A small image flow-matching model, trained from scratch.
Training: soap at rate 0.0031, 5800 steps, batches of 64.
Rows from expert 4 of block 6, named by matrix and row number. Rows with one number belong to one neuron. Each number is 200 + 20 x the weight over its row's rms, rounded and kept within 0 to 999. All counts start at 0.
# up: expert up (model.blocks.6.mlp.up, 32x64x128), inputs 0-127
# down: expert down (model.blocks.6.mlp.down, 32x128x64, transposed), outputs 0-127
up.25,218,204,191,190,195,201,208,202,202,216,215,201,208,195,222,214,179,158,213,197,210,207,239,218,188,216,225,207,216,208,212,178,242,240,209,192,277,210,216,201,178,203,226,191,199,180,195,186,191,194,189,221,204,185,213,223,199,221,220,203,192,192,189,200,195,159,189,199,186,224,181,166,161,152,215,159,203,231,206,182,164,202,186,197,208,211,180,223,225,230,202,177,196,214,239,196,223,218,183,189,206,186,204,179,211,191,225,205,202,219,213,197,193,217,196,171,165,201,206,178,145,218,224,195,193,177,210,187
up.26,190,218,188,179,225,171,200,196,152,210,179,189,200,222,192,204,169,168,202,215,186,179,203,194,171,186,211,228,170,180,184,223,226,197,198,162,206,184,226,221,223,203,222,201,211,181,204,171,163,216,172,210,202,211,213,203,194,229,202,213,172,229,199,227,210,227,193,212,161,230,200,186,174,182,230,193,230,191,236,216,238,191,211,234,216,180,183,194,227,212,219,249,183,178,189,210,179,210,185,207,199,192,190,196,158,179,194,208,188,192,193,190,216,210,189,181,165,209,237,207,213,195,215,202,228,183,225,204
up.27,155,194,241,201,216,226,214,221,209,181,192,187,196,179,186,193,191,181,221,193,200,212,202,215,213,203,216,183,194,211,202,179,157,214,195,184,200,171,190,168,224,149,223,199,212,185,227,223,170,217,183,191,161,221,189,227,183,152,198,200,197,243,191,228,206,240,222,202,190,223,227,203,202,234,213,207,203,210,237,225,180,199,224,196,189,211,203,198,181,205,216,204,189,194,197,211,194,185,193,209,192,216,229,207,163,193,231,222,178,167,177,168,248,200,185,200,191,196,211,207,203,168,204,183,216,208,187,167
up.28,207,233,224,197,187,237,210,186,224,177,187,229,216,221,201,208,145,205,173,182,208,187,222,204,186,211,188,223,232,193,204,198,172,199,227,208,230,238,209,163,214,198,204,225,217,195,195,178,170,211,180,189,195,207,184,215,224,214,216,209,192,204,207,189,201,186,216,189,159,229,206,202,169,206,238,164,181,204,222,179,181,219,171,244,190,232,171,218,181,239,179,196,184,199,208,221,199,190,193,178,200,208,217,206,170,179,203,210,187,216,194,154,222,205,160,218,213,220,208,178,195,179,200,180,189,223,215,198
up.29,222,211,205,214,233,203,169,215,151,191,192,166,193,221,203,203,208,213,238,219,164,215,230,214,191,200,169,211,205,200,201,205,198,208,244,189,222,221,221,190,177,203,184,184,184,228,196,207,230,152,193,196,216,184,199,166,217,217,201,143,180,216,195,215,191,205,188,205,186,188,210,161,196,181,160,207,147,217,173,195,162,189,166,197,199,194,211,200,211,201,198,204,213,188,182,182,194,207,237,227,205,230,208,171,188,221,208,182,183,211,186,222,220,205,198,172,214,230,196,219,187,190,180,214,181,184,190,184
up.30,215,191,184,251,191,209,205,226,201,178,191,187,234,187,171,206,188,213,201,185,198,246,212,166,177,185,202,212,165,212,200,229,192,199,193,255,172,181,180,193,186,212,211,198,193,193,190,229,208,216,209,191,213,197,171,208,211,183,216,212,185,207,161,211,163,232,185,188,226,185,192,257,233,183,222,173,220,214,197,172,183,229,177,194,195,203,235,198,219,181,200,190,200,200,185,220,211,228,195,207,211,204,217,182,245,237,165,206,189,212,193,193,175,202,209,184,190,200,190,217,212,171,208,229,202,201,170,183
up.31,186,177,186,212,207,195,191,181,184,195,214,173,192,191,234,204,197,185,203,185,197,242,180,202,185,194,196,185,224,177,213,203,223,178,157,207,172,227,190,176,206,208,194,193,216,187,169,220,169,180,176,164,191,206,188,173,208,185,221,221,225,193,181,205,193,191,206,192,221,239,179,146,255,193,199,241,200,214,164,236,189,227,172,187,224,202,194,184,197,217,217,188,224,177,189,193,202,177,202,223,216,212,209,214,190,191,178,204,214,189,197,219,195,183,210,225,234,184,195,240,201,211,196,240,236,213,225,218
up.32,205,233,159,206,223,183,192,182,188,204,196,194,195,219,221,225,173,179,227,192,195,221,200,178,148,205,173,187,188,231,202,222,198,217,218,231,201,221,219,218,170,200,174,188,209,188,218,199,164,193,200,170,192,220,222,171,209,190,219,243,176,241,204,229,209,217,214,204,219,215,206,222,179,202,224,189,170,199,190,210,178,197,191,214,179,212,179,190,207,202,186,201,176,217,218,164,215,177,212,186,231,204,190,236,222,235,185,186,197,176,205,165,200,224,200,196,232,235,211,178,209,199,181,189,221,177,164,176
up.33,213,191,190,148,238,236,223,202,195,244,200,206,196,206,200,198,181,185,189,195,158,180,197,206,228,199,204,199,212,202,220,221,183,206,220,169,193,170,193,238,168,210,222,211,193,219,183,204,173,231,225,182,246,208,224,186,164,187,198,221,208,194,217,200,195,225,225,206,216,193,176,222,172,180,207,188,208,198,201,204,210,195,196,220,207,190,208,179,219,237,188,220,195,200,193,174,165,189,156,178,171,193,195,228,170,171,223,215,220,199,241,207,212,217,236,201,197,212,195,235,177,185,206,208,176,210,215,215
up.34,230,190,200,140,205,204,199,173,242,235,200,207,177,206,207,205,210,198,175,199,174,188,221,240,193,227,190,205,187,177,197,206,207,221,198,218,184,160,205,222,202,185,214,232,199,214,232,187,195,194,194,206,223,192,220,198,209,160,182,215,242,181,196,193,252,169,210,175,190,219,210,207,232,174,176,195,216,204,197,212,203,189,193,182,181,202,233,229,192,232,155,207,224,217,184,181,203,210,201,189,180,196,231,233,201,210,213,211,179,176,212,194,211,219,202,217,189,225,179,181,196,202,214,233,165,187,227,187
up.35,166,197,218,195,212,207,182,203,213,188,221,214,206,188,154,210,225,201,205,190,186,181,157,186,208,144,202,199,203,200,204,203,205,194,211,214,212,199,188,232,217,197,205,189,232,236,219,186,213,249,217,219,202,212,222,196,202,176,193,203,226,133,204,199,224,182,180,183,212,197,185,214,188,196,221,220,238,205,217,180,183,165,222,197,223,189,201,203,213,173,183,204,204,226,159,178,197,211,170,257,178,199,172,181,172,198,190,217,171,194,212,212,187,182,201,207,197,192,228,189,208,180,222,216,193,222,199,233
up.36,212,182,235,179,173,188,231,205,192,228,171,227,198,219,189,200,193,199,218,191,189,208,183,193,199,153,219,173,157,213,201,194,212,206,189,197,165,220,206,194,170,220,184,195,231,184,226,190,188,231,236,195,206,190,193,179,186,189,221,177,185,183,209,190,190,188,193,195,235,213,201,210,216,153,226,216,178,217,186,182,159,192,207,227,240,215,234,206,184,224,209,227,227,207,215,195,180,177,199,196,229,233,186,204,187,201,196,162,199,199,186,171,196,208,150,188,180,190,228,225,191,198,219,221,233,194,202,208
up.37,190,180,198,211,221,215,208,162,143,209,185,197,160,168,176,201,224,221,198,193,201,216,183,218,164,207,216,210,207,163,180,192,227,175,186,170,155,165,183,196,218,216,216,189,171,203,187,244,224,201,158,226,188,170,188,192,172,175,201,208,193,219,220,234,187,193,195,199,215,209,224,177,203,172,225,210,226,188,179,183,220,174,247,178,195,182,196,187,190,224,238,191,203,217,199,199,221,205,219,195,207,186,217,201,193,190,181,170,204,185,222,189,211,206,225,213,238,202,199,219,206,202,216,211,199,203,208,199
up.38,200,217,185,183,223,195,162,201,234,210,213,204,201,187,199,195,165,203,195,217,184,194,204,188,207,219,181,213,192,161,215,179,189,207,223,184,215,223,177,200,223,147,207,234,157,204,167,241,151,191,159,180,205,222,194,231,192,199,238,221,237,158,187,210,209,198,202,212,196,210,190,216,209,187,188,217,222,207,223,200,194,191,197,183,217,177,188,202,225,217,194,179,170,194,192,177,178,207,216,198,188,176,194,206,206,161,222,229,162,189,229,230,183,187,217,191,175,191,213,180,212,180,207,181,197,210,209,232
up.39,184,217,200,203,195,180,196,192,204,201,189,197,225,170,210,206,205,206,195,197,203,225,200,212,198,214,170,209,218,197,200,233,198,189,204,191,233,212,205,231,198,200,200,201,165,197,218,197,181,184,170,189,184,179,183,192,225,231,227,209,197,178,171,154,179,198,191,185,158,220,205,290,207,240,224,195,201,210,186,215,231,203,189,225,179,224,206,213,209,172,178,168,206,189,234,212,220,216,161,174,189,194,212,191,172,240,181,192,189,202,218,172,196,171,203,195,194,195,203,156,208,189,194,225,197,199,202,221
up.40,180,195,246,236,196,171,200,201,208,228,178,198,221,202,197,212,175,205,179,199,222,204,211,243,197,195,196,232,211,220,198,178,225,198,197,174,185,193,196,209,200,183,162,209,251,192,211,211,187,216,212,181,197,208,186,180,187,198,195,205,175,191,176,208,198,230,194,199,214,207,216,235,212,151,147,221,222,216,183,176,189,217,186,203,205,200,171,214,213,192,219,173,190,177,213,187,210,173,203,184,183,181,210,190,206,193,195,181,202,177,165,153,204,169,174,210,201,162,228,213,193,222,195,197,167,161,215,163
up.41,153,178,177,236,187,202,188,244,175,181,188,195,208,200,249,183,225,239,193,198,208,183,238,204,258,159,157,195,161,195,174,221,198,211,225,187,184,195,209,214,234,176,175,182,205,212,207,208,208,211,172,191,212,202,201,213,198,190,217,223,211,206,186,185,216,195,210,230,217,214,197,192,180,214,152,192,193,184,183,211,183,234,245,191,192,190,203,216,197,232,177,205,182,240,192,195,198,204,189,189,203,192,208,155,183,196,224,192,217,200,207,205,189,216,196,180,214,192,210,199,182,212,197,215,225,215,201,190
up.42,222,210,155,205,215,170,209,204,202,216,186,194,195,212,194,196,240,231,186,193,226,199,235,212,207,223,240,241,227,185,177,233,227,214,208,186,186,204,208,151,161,199,242,211,231,183,200,218,201,198,203,211,203,185,195,231,209,190,186,172,188,192,175,158,208,178,191,232,174,200,198,173,195,188,190,193,198,172,220,197,197,213,158,168,176,182,212,222,215,195,231,172,212,186,201,190,213,196,217,206,182,209,212,192,205,229,230,215,188,205,234,178,221,200,189,193,240,206,198,173,204,227,213,197,171,216,192,195
up.43,197,216,187,185,176,213,195,201,175,212,177,240,208,163,165,203,214,207,207,195,158,183,214,196,175,260,217,189,204,156,195,204,222,205,203,197,243,181,208,194,221,173,200,224,203,193,181,209,176,195,164,222,214,198,197,203,214,173,229,217,232,185,193,192,191,169,219,193,240,183,186,201,183,181,207,206,195,203,192,196,202,187,251,161,211,177,194,188,190,216,199,219,195,252,210,215,186,189,190,217,188,204,221,192,207,252,198,170,168,199,229,203,193,191,213,168,182,189,215,230,214,191,219,210,204,200,205,194
up.44,186,217,201,204,228,189,185,177,230,224,185,228,217,194,163,204,221,164,188,203,201,193,184,183,178,207,212,180,245,170,199,195,201,143,194,201,192,171,194,165,177,194,214,203,199,221,186,218,211,152,196,197,203,209,213,209,175,200,181,216,195,201,197,194,220,207,234,173,186,230,181,197,214,214,219,219,213,193,208,200,205,205,212,166,170,183,211,181,213,190,189,245,215,187,181,221,215,189,212,232,143,232,228,209,193,174,186,241,211,198,211,215,213,196,219,198,225,183,201,198,191,204,243,176,206,228,222,217
up.45,180,215,195,232,214,190,190,224,190,179,168,193,216,172,224,220,223,247,204,191,268,219,205,201,177,230,176,222,155,217,211,164,193,227,189,181,166,202,201,202,210,197,203,212,215,240,175,194,200,210,192,178,176,188,201,202,180,207,215,209,195,175,216,181,202,153,199,185,183,192,203,177,227,192,212,180,190,217,241,196,186,199,201,188,210,182,213,209,211,218,204,170,172,191,221,190,207,198,237,150,193,206,195,165,200,210,193,176,216,184,215,171,167,204,213,171,213,213,214,187,174,222,205,209,195,208,202,195
up.46,217,193,222,200,198,194,210,207,188,179,208,211,170,184,196,207,239,171,190,215,229,133,188,224,190,188,229,204,248,199,210,160,213,178,192,196,217,197,209,161,198,189,213,202,200,202,199,205,203,213,188,218,221,217,202,221,225,176,202,265,203,208,217,194,206,236,179,194,211,200,201,162,194,176,140,180,173,190,206,230,199,185,218,196,195,196,223,179,174,217,202,194,188,226,193,213,207,198,214,173,236,206,177,198,224,230,213,201,214,208,186,189,208,208,217,173,216,213,167,187,186,214,205,172,185,213,223,186
up.47,187,204,180,223,200,214,196,174,200,197,200,239,216,204,204,203,222,191,211,191,219,204,197,220,207,174,157,227,234,203,184,229,206,207,183,221,214,214,211,213,205,200,194,187,215,206,218,218,167,191,198,247,171,195,171,202,184,170,191,152,176,168,219,209,142,172,197,166,214,185,188,236,166,198,201,210,223,213,207,175,199,195,194,222,167,209,183,185,204,181,226,182,206,224,209,233,214,197,174,172,204,224,200,190,187,208,225,205,198,187,200,211,183,225,181,215,204,171,184,213,141,179,214,191,217,210,190,228
up.48,174,220,196,202,191,203,194,199,175,185,188,188,201,207,226,178,185,204,205,195,182,181,174,188,195,188,199,232,175,177,169,205,212,171,205,208,180,199,183,223,205,204,213,210,193,160,250,212,203,203,235,199,190,165,154,196,204,189,252,163,241,247,230,191,222,217,224,210,183,206,220,213,203,195,217,197,234,199,187,222,200,181,171,181,209,231,210,200,206,174,246,197,193,203,209,195,208,201,165,221,206,213,194,217,176,217,194,211,174,197,182,172,200,193,183,198,202,231,221,187,173,176,215,195,186,201,232,244
up.49,148,230,216,244,186,189,204,210,154,188,219,176,200,165,224,203,213,216,221,210,234,208,213,185,222,179,183,194,142,218,169,178,185,209,215,185,178,193,193,224,222,238,181,203,217,211,198,217,203,210,203,216,183,180,194,230,203,154,202,161,208,199,189,190,176,216,195,227,214,212,192,192,172,189,197,212,192,217,242,182,253,204,190,200,198,174,216,204,243,183,244,200,182,192,202,197,213,189,194,173,215,219,197,189,199,193,170,210,183,202,216,192,194,175,191,198,181,179,198,197,197,187,202,181,202,224,207,183
up.50,168,212,210,203,137,186,201,194,221,222,174,170,195,181,173,214,199,189,218,210,213,217,213,209,196,214,172,188,158,208,202,194,202,218,174,213,197,175,179,209,215,171,179,248,188,232,220,192,236,201,207,195,214,224,200,220,181,193,204,175,168,201,221,230,215,190,211,173,217,225,209,215,239,167,179,200,208,192,213,195,193,199,210,168,183,185,195,209,232,204,203,194,185,187,195,194,175,205,179,179,147,165,215,237,201,198,209,205,194,171,164,180,195,190,228,216,200,192,224,235,214,200,204,220,232,204,204,209
up.51,176,183,192,187,209,218,191,218,200,207,193,211,190,215,195,207,192,189,196,185,214,221,255,229,227,194,177,200,197,210,172,173,174,212,208,206,162,183,195,181,208,194,209,226,192,192,214,200,149,230,209,199,184,202,211,188,167,162,187,191,205,202,194,265,213,229,222,163,194,223,185,185,199,220,202,146,218,203,227,188,209,203,176,220,194,212,222,210,209,226,229,183,181,193,206,198,217,210,202,203,213,225,204,215,198,144,207,203,177,187,166,174,204,224,192,186,196,243,220,235,207,202,185,193,194,208,175,208
down.25,242,205,186,149,150,209,193,206,177,151,215,199,186,213,152,193,212,202,210,190,243,167,169,198,182,198,179,192,170,210,184,204,190,167,186,208,237,180,201,178,244,209,173,190,189,210,183,201,179,181,206,214,218,209,213,245,206,179,191,222,187,179,197,202,225,174,200,217,189,198,206,196,176,210,226,216,203,197,196,195,206,206,197,198,222,181,190,196,194,174,197,169,181,203,218,217,202,201,187,220,191,203,198,197,209,208,210,173,170,205,174,212,185,218,189,176,182,221,197,167,244,183,222,189,252,207,196,194
down.26,245,223,180,192,224,202,208,195,172,215,201,189,201,196,200,228,244,193,167,168,223,210,223,186,210,215,196,206,183,215,204,191,181,236,203,220,178,221,204,218,194,190,189,199,172,211,200,186,199,258,166,185,191,196,202,188,196,212,218,228,232,220,197,210,222,240,176,257,203,192,203,171,175,183,211,174,205,209,211,196,158,185,251,202,249,171,187,191,197,195,192,197,198,188,185,184,227,189,205,183,178,191,162,177,221,200,209,212,190,186,184,209,191,192,201,234,237,213,192,199,211,203,182,196,214,214,187,201
down.27,227,208,185,185,222,252,203,208,213,229,209,176,185,222,191,212,163,190,195,197,189,203,201,203,212,223,190,201,213,197,219,238,210,168,195,219,210,230,213,240,218,219,167,211,205,234,179,211,212,215,196,200,208,190,232,228,214,166,219,208,227,235,219,215,211,242,200,185,187,194,208,210,196,234,163,185,170,178,252,208,189,206,227,212,183,223,165,206,212,206,196,203,240,203,204,184,218,179,218,185,227,213,173,213,209,190,225,211,177,175,214,231,191,173,197,197,184,217,195,218,183,212,227,195,178,191,226,189
down.28,236,208,181,238,187,178,170,188,226,216,191,180,171,194,236,204,236,210,178,150,176,189,200,187,217,219,192,243,225,189,168,222,246,187,211,212,192,226,227,210,218,224,191,164,206,179,174,185,199,227,178,202,213,232,213,184,199,204,206,202,219,197,198,203,202,202,198,206,228,203,212,182,174,172,186,202,205,183,225,200,185,173,196,195,240,182,203,208,183,214,218,168,180,194,203,186,221,218,208,186,197,192,161,196,229,208,198,176,200,188,192,204,210,241,192,197,172,203,187,179,255,206,196,206,224,191,170,199
down.29,226,189,173,210,264,153,188,222,178,210,211,162,210,221,222,200,185,190,166,207,179,183,172,201,191,237,229,163,211,210,190,204,167,194,184,197,213,187,210,199,205,212,221,193,187,213,220,204,214,149,179,203,202,216,252,171,188,181,195,163,214,206,157,220,233,208,189,207,200,208,196,202,189,190,197,199,219,198,204,172,220,213,200,200,196,198,225,223,198,202,188,189,226,223,179,220,230,209,232,197,208,200,252,207,205,227,212,223,201,198,202,172,189,192,177,199,210,214,202,231,204,225,213,223,194,209,220,188
down.30,181,190,241,220,231,197,207,199,205,171,192,198,238,173,200,222,224,194,221,206,176,139,186,203,197,170,204,170,177,209,225,189,225,208,232,187,148,177,215,197,197,185,202,190,208,173,182,233,184,193,192,193,201,215,214,218,173,177,199,198,197,234,198,192,210,208,188,197,188,201,192,247,185,211,190,218,197,186,196,201,247,223,196,203,185,202,205,165,213,191,220,217,214,181,166,198,193,161,197,188,183,223,186,219,202,202,188,205,201,197,178,218,178,184,190,182,203,169,176,248,147,191,214,206,213,187,186,182
down.31,206,215,210,216,226,214,179,207,189,204,174,187,155,174,122,206,202,208,250,229,225,165,206,188,224,187,181,208,214,190,220,177,222,194,203,214,181,227,187,202,172,181,204,212,146,232,215,192,151,172,178,197,188,186,171,195,208,196,172,194,202,211,206,170,220,194,197,165,199,189,182,185,223,195,199,199,184,200,187,200,212,200,212,200,190,216,208,181,186,203,196,210,216,201,200,212,219,218,202,192,218,211,204,186,225,196,159,213,231,180,201,234,189,175,207,173,226,178,215,208,165,206,217,204,178,218,201,188
down.32,229,195,182,211,201,211,186,174,196,221,207,174,269,180,207,228,209,200,181,181,197,202,180,211,236,181,222,193,217,188,206,201,198,212,214,170,180,199,171,188,193,183,214,182,171,197,229,206,200,183,200,195,220,207,218,197,184,149,208,202,198,198,173,245,223,248,165,184,201,215,214,211,164,185,243,198,207,165,197,183,214,234,212,212,161,164,213,191,211,178,183,208,204,198,210,192,195,249,214,186,189,197,182,177,218,245,207,195,199,190,179,227,192,189,210,227,213,211,221,203,213,177,189,198,187,211,200,199
down.33,208,215,214,179,199,242,244,195,169,203,189,230,223,154,221,186,232,169,175,176,201,225,197,223,194,201,172,194,210,207,219,180,211,193,186,181,205,195,202,222,166,201,199,195,182,197,183,175,188,233,202,180,219,208,233,187,235,208,199,219,187,171,212,218,170,175,190,253,208,208,188,174,173,209,206,188,196,180,184,195,167,198,199,197,209,218,188,221,217,259,205,202,196,202,206,213,201,257,165,200,194,188,190,201,203,183,184,202,215,192,213,182,195,223,233,191,201,178,211,216,242,177,203,191,183,206,181,201
down.34,185,202,241,194,206,205,186,171,221,205,186,218,176,189,198,226,234,193,172,217,199,229,198,200,201,224,173,176,208,211,201,178,198,204,180,208,227,227,211,189,201,181,188,188,223,194,168,176,176,198,231,193,218,225,191,202,208,199,199,206,222,168,229,195,159,175,220,201,184,186,213,209,233,200,188,215,192,182,215,175,178,208,160,207,154,214,181,203,213,207,183,205,203,211,197,195,195,268,166,201,203,195,218,188,191,186,204,197,181,205,203,196,185,280,226,212,216,223,163,189,206,172,190,209,183,195,210,184
down.35,182,216,214,159,215,179,212,187,216,222,220,233,205,198,212,200,202,178,205,203,209,190,208,223,231,188,196,198,159,225,198,197,153,218,195,188,203,213,218,214,218,200,209,206,225,187,188,183,229,264,176,197,174,169,207,202,200,209,193,199,189,169,207,132,148,177,215,193,213,216,209,203,175,197,183,213,197,205,186,195,211,184,198,215,198,205,186,224,199,172,183,212,170,186,174,189,200,170,210,168,216,187,201,184,214,191,186,160,178,180,213,194,223,189,197,210,234,167,195,181,155,177,193,199,209,200,179,206
down.36,197,229,199,181,192,176,179,201,193,186,220,173,196,222,193,197,184,196,160,196,218,217,195,193,189,180,169,230,144,208,209,188,195,207,220,173,178,176,213,200,220,177,203,182,228,202,206,184,185,227,194,188,187,186,197,218,197,245,198,190,223,196,196,179,187,216,216,184,229,202,171,198,206,162,194,206,191,207,192,204,251,227,211,222,211,191,230,204,234,196,215,209,175,179,208,207,196,201,224,196,164,181,229,201,215,214,167,201,222,213,227,221,214,235,175,216,264,193,196,209,165,233,178,199,186,207,175,204
down.37,170,192,201,240,228,203,244,173,189,198,188,204,169,219,163,212,194,182,217,184,202,214,219,216,213,227,187,228,206,234,193,168,207,174,223,218,192,201,203,189,209,224,209,232,174,217,189,215,191,191,186,177,181,151,172,208,193,226,241,215,219,237,220,217,243,201,198,242,160,193,213,207,199,219,206,198,226,189,184,201,150,215,217,216,185,196,211,200,225,192,211,187,162,207,183,186,192,174,204,208,205,218,184,222,171,212,204,231,207,215,202,217,204,230,182,191,179,184,214,193,198,187,220,190,189,218,224,196
down.38,209,195,200,180,236,239,159,199,200,206,209,203,197,189,187,189,217,201,206,207,164,184,225,196,208,198,191,207,216,206,201,228,210,232,184,223,215,213,211,218,206,243,203,233,199,211,174,182,218,204,187,192,199,224,194,218,225,239,272,183,173,194,189,223,205,174,184,198,199,208,198,151,232,170,200,193,188,182,176,187,192,161,194,230,193,236,174,225,162,209,186,193,209,204,198,208,201,198,208,199,202,192,172,171,164,193,189,175,180,195,207,194,179,207,202,213,195,206,211,210,206,142,215,191,223,179,205,228
down.39,200,223,208,162,211,227,184,192,222,177,218,182,183,154,218,211,223,213,205,226,192,190,172,203,192,226,227,189,175,189,199,223,211,193,184,209,210,206,216,181,214,195,183,201,242,193,190,206,162,189,214,216,213,211,189,226,175,172,192,209,195,198,221,196,205,185,197,201,229,198,219,248,149,178,205,214,172,201,216,219,187,193,207,204,271,220,191,186,200,168,203,183,213,192,171,216,184,198,151,171,219,192,194,199,207,182,210,217,189,179,173,215,198,183,212,171,214,189,188,230,196,229,206,188,227,219,162,209
down.40,208,211,180,215,195,194,188,171,187,170,203,187,170,235,224,263,221,215,174,208,222,162,181,221,221,197,189,200,227,225,213,204,192,189,183,223,182,230,194,191,199,189,216,187,193,198,186,220,188,185,200,218,179,207,165,185,194,217,194,189,203,177,187,182,206,212,175,201,246,181,178,222,156,204,172,220,183,196,207,211,186,185,207,195,203,196,185,177,174,202,213,176,186,216,195,221,196,240,181,194,233,212,218,216,213,202,191,214,254,195,168,233,199,195,198,173,232,187,202,196,197,228,204,195,254,209,190,172
down.41,220,206,190,193,171,211,182,230,205,201,205,177,188,202,225,213,217,232,256,231,163,209,185,215,153,200,235,197,218,200,196,168,176,206,173,221,210,176,200,189,211,208,199,207,209,188,184,190,185,199,228,199,178,213,199,201,177,163,192,195,190,195,203,202,169,221,197,228,184,188,201,178,206,227,194,217,183,216,176,205,192,204,216,220,168,156,230,227,229,217,178,221,208,127,199,199,206,179,188,231,218,213,229,171,211,191,213,214,202,194,208,191,201,188,199,202,162,210,194,202,207,164,207,237,201,193,221,192
down.42,205,187,214,204,190,198,206,193,218,194,184,184,218,194,222,235,188,239,232,184,233,194,183,193,183,223,189,181,212,215,172,170,211,200,218,199,209,210,210,208,209,197,203,189,197,233,158,200,242,203,221,190,196,206,200,223,180,185,206,190,196,181,165,149,206,173,224,222,213,206,192,191,187,218,199,233,179,228,243,210,165,229,178,213,223,195,166,204,191,203,219,191,228,218,184,217,201,195,222,225,196,218,250,219,179,221,217,213,207,189,205,207,202,231,184,216,176,220,196,164,249,205,197,219,191,162,217,178
down.43,183,173,243,199,197,182,224,205,169,162,158,213,193,214,176,194,203,179,224,185,182,243,185,209,213,246,197,254,175,220,215,197,212,185,174,241,249,220,227,174,212,211,210,194,181,195,202,191,189,187,189,203,206,204,209,224,180,189,217,219,226,203,225,173,176,189,198,217,176,194,181,194,197,183,226,204,211,212,187,191,206,201,208,196,200,177,208,184,233,204,179,186,179,202,186,178,217,204,208,198,209,192,165,207,200,237,204,211,178,204,231,221,214,200,208,215,217,162,202,219,163,202,227,162,217,199,229,212
down.44,213,181,252,197,227,210,225,190,228,208,201,226,223,197,221,198,186,174,225,205,184,235,215,188,237,207,180,244,244,193,199,198,199,164,212,217,204,174,199,213,162,195,195,198,170,249,180,217,225,183,187,195,197,184,211,198,215,202,175,170,185,216,219,169,194,177,182,189,174,188,174,231,213,187,190,177,194,212,207,226,209,187,204,160,192,206,167,200,175,221,180,190,195,221,172,190,207,217,200,156,246,197,199,205,196,217,230,183,211,173,210,179,183,207,222,219,189,202,201,192,208,193,185,165,206,198,189,191
down.45,225,194,163,225,195,199,165,217,232,164,219,170,179,193,209,189,157,255,214,178,216,168,215,204,218,165,201,188,214,182,215,201,173,207,216,201,211,232,208,190,224,197,200,193,193,212,113,202,220,221,217,187,194,211,184,200,226,222,185,178,196,196,209,241,186,219,189,179,190,191,195,197,202,200,174,213,223,223,209,192,220,183,216,193,200,192,207,213,211,192,173,215,187,195,154,199,197,196,218,203,226,202,221,205,203,194,226,221,184,191,221,201,202,183,208,196,151,209,209,192,203,182,216,198,213,240,190,184
down.46,231,198,176,212,212,193,220,205,148,235,195,180,206,219,220,205,161,200,244,187,206,246,208,204,205,216,215,234,232,208,185,231,197,176,221,196,217,199,188,213,184,231,212,214,193,219,188,220,225,190,189,211,218,170,223,178,202,192,207,213,189,178,212,217,222,240,202,196,189,201,228,175,206,198,168,200,217,196,190,208,180,208,202,173,201,204,171,198,258,243,196,212,199,202,215,184,198,205,175,230,195,199,195,208,170,246,220,192,236,220,194,214,196,221,163,217,205,222,195,202,207,210,208,198,227,176,228,208
down.47,198,188,215,185,197,215,216,150,183,174,208,205,193,196,215,195,189,196,192,223,222,200,201,194,185,185,249,191,225,195,191,197,179,205,207,210,227,182,203,185,245,177,200,181,249,177,213,194,196,217,217,216,183,188,182,196,213,146,193,187,183,165,233,215,195,185,189,205,228,191,173,209,188,230,224,160,204,183,235,236,194,210,187,206,230,197,214,192,206,182,239,194,206,198,185,194,184,194,186,203,223,211,180,214,219,187,182,216,187,167,211,181,184,190,218,157,193,169,221,189,245,194,196,177,182,202,199,248
down.48,215,211,234,209,204,223,182,196,182,217,220,174,196,190,177,202,232,185,185,194,188,247,232,186,186,174,195,172,176,221,206,211,214,214,180,234,190,214,183,205,198,195,211,193,170,187,252,176,186,241,225,194,212,195,197,178,228,214,217,167,196,268,230,167,184,214,188,189,196,211,207,205,217,209,207,176,193,217,227,201,192,232,170,252,231,222,219,206,188,181,235,198,189,224,185,188,197,178,188,209,203,185,205,183,227,201,204,216,191,210,222,199,177,189,214,198,221,208,203,191,190,236,185,211,208,183,194,224
down.49,191,196,177,218,191,192,174,210,184,163,228,177,173,235,199,184,181,226,231,212,217,192,190,215,163,202,247,194,157,182,203,193,215,224,170,221,179,188,229,190,208,219,218,208,204,217,182,196,227,231,198,212,214,200,183,208,199,145,199,197,186,262,182,187,196,234,191,213,216,217,208,185,178,181,173,204,221,196,223,215,159,206,193,234,195,185,205,200,216,193,216,205,205,199,196,215,169,164,202,210,202,189,196,170,175,170,203,239,176,194,202,215,197,180,197,166,192,183,192,198,171,213,204,202,168,190,208,207
down.50,191,232,215,163,161,210,197,154,191,186,216,177,168,240,189,219,219,177,180,198,175,154,165,198,200,190,211,215,209,187,228,224,191,201,213,203,200,220,197,186,228,161,203,210,213,194,170,190,205,213,205,219,201,199,198,216,160,209,189,220,206,207,193,208,193,241,179,183,213,186,167,213,161,196,188,187,210,196,210,215,207,154,210,219,192,188,146,190,162,189,212,231,231,228,198,204,207,209,199,216,225,206,181,170,216,191,227,195,190,188,219,214,210,202,211,190,161,170,195,207,189,175,189,211,199,218,189,177
down.51,257,201,217,170,244,216,220,194,230,251,213,199,178,167,213,183,226,196,197,203,268,195,190,201,239,230,222,191,216,212,201,191,201,188,200,193,206,184,186,215,209,221,194,213,189,206,169,202,198,259,208,208,210,195,202,207,203,160,211,221,180,190,210,219,198,189,183,193,201,169,190,208,154,205,189,209,178,190,193,207,162,200,188,201,205,210,149,186,165,189,217,196,211,187,199,189,194,235,209,206,199,202,175,201,203,177,188,194,186,169,172,195,191,217,196,222,214,188,183,229,207,219,201,216,199,212,170,210